Rows from block 6, named by matrix and row number. Rows with one number belong to one neuron. Each number is 500 + 50 x the weight over the matrix's rms, rounded and kept within 0 to 999. All counts start at 0. Numbers have three digits each.
# gate: second MLP gate (model.blocks.6.mlp.gate.weight, 640x160), inputs 0-79
# fc1: second MLP up (model.blocks.6.mlp.fc1.weight, 640x160), inputs 0-79
# fc2: second MLP down (model.blocks.6.mlp.fc2.weight, 160x640, transposed), outputs 0-79
gate.282:348493486548572571534488543486443521485429519533530546450484518511449508417500444511513547513537439458484536502488492522523516535473482516442441477492441463455490554652538447488448509440539573541443511636422535487517498512521513518524481490
fc1.282:560557536458481372498562458509555526506505539474501535620496550511507500535418573551543494492509598434504518577468465566490466447484485549455469506519601577546450451402470493526447473466491505401497533498527500503518483516533455491450455532
fc2.282:463514424416474419479452420494495521467470495584631534475450552545531511524480522493481493504525513546519562510523455471534487511500478582473472586522458630503489473542497523593482463425477592427487532489463482540486474557560399513361470493
gate.283:406502539518500525547509426534552590562495523473524513478498441511503434456563493569518524463480450538476509456548468496586533537466534523554504515455487443489513446486536598537524458510504588417431504427453511487496486499500552546472529393
fc1.283:400520498549457527443502504530458526513455451444500504483479460576500516483398377473519456497522489447532531487542476492487510479535455494449471540485503421529423499453554547498532589504493398576427504489532463527457544548539543545435528406
fc2.283:474471546543513496428496390518527480417449448438521557485483471511475534574460538476454427476549506564517502508505463510547520501490448574539434540477476517541400523481534536521527436452503536462544499441516531514496555561537410447465516505
gate.284:529502496544509531488479429493494538526548566571505458470461497610580474539528547524506518463533482503502425553499536496456448470549512487564499483466395451527479545536430479486511454503482541407475571482548506483542483448504486448502481416
fc1.284:509544557498538501456514558462447550534503510582520498527475500474551520522492498531538470467484497524527502568493506516519478531499434436509516533505461492511516488554511532440500509499471411486502477519493524524512518484556466510461501475
fc2.284:524580450509498520495501470485536461510498535408479528507453533496558462525526488468515429522474421517530502553506529509471499468499492561490490489538575503493488567474480570545392512489620477474492464472502454507433504558478557468521524470
gate.285:460490517504493468509473484536480490475539523543480498517507521524505501454511472501479511492522498460431523479493475495490501521502500542517488479517507529492504518574512526473472500518448498522522558516498509504490525483492476459522503508
fc1.285:522488515496540494504520488447507539503501512483492537495472508509480511542521516545510481494499497476538504528500490527521482511479428462471523511494499527465490491465518480522503521529524511467502453527526484429515559470530465563498490482
fc2.285:541524499501499488541496489490473480508492514512546516473477487491522467509504515498496513479489479483515515515492491536504545484506508514500476495489492492513516539510535502497513471522505504466502523528529505517502529504493478500505504482
gate.286:455459555560531434486508496454547505453552560520496497514476505449433579484481503552447529539480494466456565461465435562465481463467519466545500496507466521536450484542567518506474514595579503489494481494456534556494474513489488475531481510
fc1.286:494514476481516463506541444569499426520495543518525473525472397457472484452596457540486547477541576501495465592533487522483513478499517523478485499539407459503553464427482467526448535505562493551443497445440479555582505468566526500468415481
fc2.286:475495496504528531461568518473500509428501494439488493463453491461526549477492550489528560535441508504492498393525543460423531555522522446481538485477522473555522487494574436522527558578559539495591513468544505531468483499495470498546521522
gate.287:491492535488520546539430464521486478509530371531498552490395586554572424537603600487488440417478457451470556447571452518491603602433494502470533450559527509438487505609592509472526454410517554509389579526459483577477587500448519568513491596
fc1.287:539490538468442461472477566500509505501504577516496506460456523473468515478342399508461564553523513451572399509480498518512514489558552537540508458498547449585548527460421531423516512502499603494605405491524630495568378442572495476526529532
fc2.287:516551452488541491505546512462530474453490455443534429529467483490499459468512516537445491499377534517491544588464575463600359469499518462572537471506400527550432456552524436604539478536538542444343536576467509493556455527533462551477538549
gate.288:426461534496545520547483447528502454445555450548499579452438510468643492524527521488551517511465410465527625434487457460455534528443496594505561521532548531599457501419512562433545366470375546539438488480476553496430523517544563440491482431
fc1.288:517509646442468450486553590485508515471485521531488558453474505579649479476477513473538481510468536464504530516461558454569451574497486561493494554484561438643449577459527548415529396498515497573392461518472544498463531508489487493463549502
fc2.288:598582414431532491467575437486527446518606525484465430514579488404564488540575489468591429491403558597471506620495513410424537508452486493555501463497480425420494523443541473603500487515536550449508476473502513448422460514478489533528512407
gate.289:485548531513469591500522468609420531458545536447522545531474497526581495508583520498482487480561568400531536473562469480468544468529562444561592396486532532405505486413393509462539465487454556402413513522539543529519552535497477561423521517
fc1.289:473548479534589498579496509368586404494458558423517569492487428445440595518445422537523566531475413520600517510471567464556506497393514480474399570496506564454460522550507486561465494619455452449551513489537473486392436494499551459513472469
fc2.289:537507490518576460526571459552536494531502469552485503572512374517508487512542464564614448582453437472504550491534522493452461486504415518458576426531454490440433489495473460507472476478558470452495567532514551491507491539497497506499510515
gate.290:472445505525519504476455552500468471529451488565527615493513474460483468474474524488387460494509460491539536467544488505459500556414518487534412536498555499571495558452419482607516455529477549524416532461481519472526514540560411537381504462
fc1.290:467501512520445523536536476552492503484545517437496465630494531473498513453487567454633474502482448522494528502476559454466454482601447539507528466496509508534518473496500559518530531428508470502539507484402554496502546494553468464524562494
fc2.290:534488499550517487499462499499492477431526492510469432522404450510558593515464427500451555504508489469475443502545479511448534469464439536526535462581553459499532508589551444581591523503500546500549457486585487534465525554444653489530419483
gate.291:409496506516483489531551451493487467505534543467499489539471551489465477484507556488519484517502510452527513504472457460559493526426484548459482491543445484553450510462470546461559460483477553458542445490533548539497460491464551471507515473
fc1.291:560527498528503523545455557440457483451525516543540487520530496439508457480512453491432509465485512517522497513451525506434529533442472476589494545485501546526490483561553520409532527460501503504497498460519491499481478498542434573455488533
fc2.291:542547471523504521500519481446415509528511545421551503492524510530472497515560538622471438531511473517557493494577482572515505509546529496518490482461520554493505494496506475484507483478473573503477439496487510511476521505554476489439508509
gate.292:487423516484553524470471468473505476532476555517540485469454525433485455568463504489494525544501469484482490464552524488443475530447534512553478519486526554473465541499489473503453488481549516451505486528498521541490542474566549511427520497
fc1.292:487479612433519576495526446504547553498478454545457545484497476540481496470465463438534433569447441502468524582504602471466491519520550520451502516472505500523505509488460545423475427458477509569431491512418447506471531465489437497498508534
fc2.292:512462508501471550518513527531537484472443451428468480476579550497476496509510562516540479495419488522503506492541513513470498492492430514504559446507537548478487444504400493501495616473545488495466549441389517537588552501499435518519471557
gate.293:537482448516440478542505422596461538493362424648436582433486511501392554518458478492397486429487487456561478504477337517484494491456612543402523554400531483510504509507518559431546510472461498484513570555494428542620442355551581473576498492
fc1.293:535489499413416473582433532573425477495353419548497437359561428563443573401455572494424441504547313465592536539545465505498539466466549448489379551397587615587551555463487522345472572518481569577508532565512496607533459439504597478597564522
fc2.293:534507414626414421540510498417528496545505580587425562412509501525497402439431508569460461526561487544519581425448498479520526458439439549489461554435506450363472604551462468472497620555567502580511435501458467496553537425528512505483533475
gate.294:403514407500539436541529523464573463492507485502528523443520466505564596491486468458525529465464502507535465463554501505526521520487479519549496507559457515533553428558499508523471442484510479465439468508532570479483493485571546511480446531
fc1.294:503537519501511462534532475568604545451487491439557462486519476520505475499506575519446513445512549454517531461500442498522499515564407512543479482448495476443550510508496561468451508516478509454470505499512457446579498507500430519544503467
fc2.294:564539553458457470552583418577524474481487567456504516467458451478553440595499441431547532530502542460443533594487507508508487547542483512498488476517457488495436530486505568542436483492402495476496611413505591489422464459560504459538446437
gate.295:446482501516451545530400422421562423445464417435603491368537468378548472570465493439439460527529508483584566540573424481581445541463522481446510461519523597544472514589483505408518490494540498489510502526472514443522609549441486437556461530
fc1.295:495591488477568497410390525477472526513516489448577478411519477435595533487446551473556421473527478554501541591409472530529505439451462514464468540497379524418488493454494600531469486528460566590638502482549517471538410494472447428655552412
fc2.295:429419524453533529496485455436505440537435495514401535498517472548531533519579529488439557490473506419440484497425441420559507557497540530497548422619528576515390526491469440476451494445434498482483552444533462453537519556523474490587496455
gate.296:565539539356437542526581374565535539549547516622295469378560457537503394678445860461419400529517468428593575541488513669439572542467412529472494496522467334532528557675521562451529516409532706422493455605523370513275586461440633532439497783
fc1.296:551564487508360349447451425536608361486375555333490483342496596621614588287383518471467363445534475478713521483472636598617391446553617507437492605555495601585454538527347478403493247535528485426498478475549555370540615467445574579288564509
fc2.296:577567438440597363488354446515535552480555497453445331536475605437546576387355429498534489406423428525421511580454528542434538551554564544575418366467543487474567517575485431546497526362568473643484466571420443357362586433619431460616565570
gate.297:463468537501484517484445522501498494484521547488498486481501468490542498460520508490502491475496545472477523510462506429510455484434466475490479482525467520512481488495463552498514476498480533476478502541545496467456506519528401528493457533
fc1.297:527521522441550524483561427514592513490539458533463548493431556500504510506484474476474413553527371541594517460531515521483474453464454531505492464456540492477478485457484565531519556504509591472510482409491448552500402516549494420551571504
fc2.297:453530540565589516542471524506492437505516493515485403464529473541522444514527408444468458560543519465455481468520523524535472504580451535472509558532543518412502438489552541516475492494448488468543469479503495501480427511533487506441503463
gate.298:511525480497465546512467485433463562498499528427560604445507516491533518420548482518483489455479458491445528542498442556494502456465483495537474479450546446500541475515513525474508464507550487530581449507553488554521566514514475544421487486
fc1.298:554493483476492489551534534478471458500563504517515478425537483455542556470520407543535467537483543524409503534516409462568431402547470560450464468501618567474477463459458553474451453500504509465535528508486518550489525516519469542466491515
fc2.298:514534467512490489465550534426522440541522502521513498488444480468514411489505500455532547437472525495479488488537519538480414470497501493504553428569590453461456522494552509541494545519527529502549519523455463552440536509490559451558519498
gate.299:488498455525589472531534498432519523450510494482467518480526544456540489462542510494514448522512483508416489572531439390591460497518497490473472435447520511463446469475501510479559506509520509525500509503609524506534516537527546572506465547
fc1.299:493478568493526515503430499471455442532491564498415579517555457485519460510434522403430520484536561506525473501527482502483477412495529536518477548493514528479462485561526400432498487513493524520486468453547468518416490555458438429590448505
fc2.299:520564461558467455538533461475470495550544521535469455579545548443488577460369471501511452497474512536422471517503493536520509531459536472491518407489516536498575528516504547509527482500472391468551454485507511534516454553542479559379484493
gate.300:402431446507525554565476486495474492456509516528479522507501492496486483494563567524465550494557502493499472470528497548481474518498471519572544554488489530513464461421527484460555424463434537553429539499501528469520584478491508552477616555
fc1.300:480627512442455422491504567496478539444482575503560507469542546513548519470480475469422538497448521508569520550499513492492405406551509564507596380500471436502520508481409497454539489518534382450430422513568484529583422527561535592440463543
fc2.300:503532535579537512477577434492598504514417521517549501453573526446528614480427423471501439532492524522584523481444475445464499488547551567474502538487516544468480505397501421509488507500550476507496531544471513458478504462496479532490494460
gate.301:481537442471482477480464424417561443490514489540538545494542467401480578550565405483498492448558499466479490483533482526508478514506489540419453443505455462501524617522515487617508454462422576433513586588371492517522544480597467471462484502
fc1.301:502627459515543542484421478553580435480533522489546484511487468401487519445486494525474421492449554421522481590474434489506472604461471570449491469512504443548518504605586492492402466514446479494554451479426463456491437498567522441499448543
fc2.301:463522408498437463377437507462467562490449539455460472557524490527511515564503477515475506492508536465478489478436503525432453476475428552520551551534432464512536543523464530547513500488618453521584517467477481574404486581516516514497450431
gate.302:437486471496415466569549462429423575490482468571524498525477519503495551379547534524472515517490485539479494535567481498522503558440460536502540491420516520481395466475487600560504454421595512518526475551501534570547557427532542546489549531
fc1.302:369506467502455439507570518532539473544475540509473448534508582527473492409532438481417522529515440550463472508475377553436469576449552479535508540590478498577437526555528542499487440464465454465619427405460552481528469475526452469571512556
fc2.302:502444479540489588497443549590530463549489411547473545505502567549554428529410422490516494559479436598428520523540598523473470471506551503514509578505468513509480564540565438508485458544492445523451509453555510509444503595464489521513554506
gate.303:483432489516537503490491538472431525460506483512433562504544528469473450520519488522446531521516529438450527540502521465565468459580477463553480528483527504461522499484572486533473546531471554433515512547443451458543483507527524514478534528
fc1.303:551438475458557512507496572496494497458521490540437528524568550496487511515462501449498482525536564472502525543529560440552536497528487447490490495471529516437519486475499483516457541480457524462445513544442446507507473529438489543465552537
fc2.303:523455467561484516486562525533540504472542477442522487488576491474565446571503501513512586444458479456477523448469472551444561486523491468524545605552424434513451525535504422510501525447489505466486530488513504483488532514476538426441500482
gate.304:490551620550516551527430499493494573510478593440509490480522441501431461487464456515410473527570465575514395429500368452573439535460437554399407507506464446574473467421582414556594468404497489539481580605496540501478507498458552551514591462
fc1.304:512412523451476504460456525593486548424548444499512508557470506555531514555553604517470511537448646544539604554509527510487545600489497491501456568454519512427581445580480475525448591579536596622535520504506580442417562440503518422534532540
fc2.304:575533471541522416419475449499541460501447418542456484520578513530482451484522456554499460569529613420508498492650520584411494419483512525485420550537507533383412433562508488501421457414571460435540443463526567416509551525400369469440547410
gate.305:505464477518497560510486509502471493443506485555520529548500519451464536443475447525478526485456523503442493565481407461483452551584465532512460485438443480470546521527493530482506594497493575462499450508600501498502469530469529539514514530
fc1.305:519521518459582564515539503575493521456486484439569507452541517470459495469521509524537512534521512499490508506481473460504471395506492466489499549544481534513450479485505461533503488505443527481502509510492482553644442519535436452513513542
fc2.305:570476563565475558483464433472497535475489520507512531452518591549488467506467459490489461508497502508553536496536477499501519488534485525504462476492476484483490501513493487506525402483515526442469530532444477504591544407527480552498493535
gate.306:483481452485535508534486443466531535477536549553529516466493452498486570539485525527469549481508487495439491489531453520498535508514546484467496457500465473484458518552522544516487509496531483526445496412559448499518505494491489495481422530
fc1.306:479529448481484518528503487471522510499570500559537479487462535479537518498452544479467538515508479512453505539427493460508520518470506518483473478500471486456472500486523525546496536452511478512469509480522499459556515475502478469493413612
fc2.306:479538487477425514451483505565514500515543543531495473609530505521475440522483500501446568481535503432497541477429482475471449536557443461524465451499473470482443493533469550437492527513497476505533527513470492508481529551462423498495487493
gate.307:516427500519551566583378452493490502559511523510522607470470532587448550617509437497557375478495515451444482454486488517455526545476516484481505529541467542503510473417449600440543499497553577465412570469490585529534510596544481477532478491
fc1.307:451511429423500416559526543522543487524521553509487462571524491456555481427440559441467491468496527528463563549441520485570459489585503494430518538511479471552429517523508446449583448415604417571520488542476521470494506487466512542505477529
fc2.307:527462493516434489413510589497499520490524486390465427617617505463533543546541548562509400591506478608391492524520460569557501521543544576485466470566433519493518528456418482493614396433509560534486418435601495486472484540595483489509459512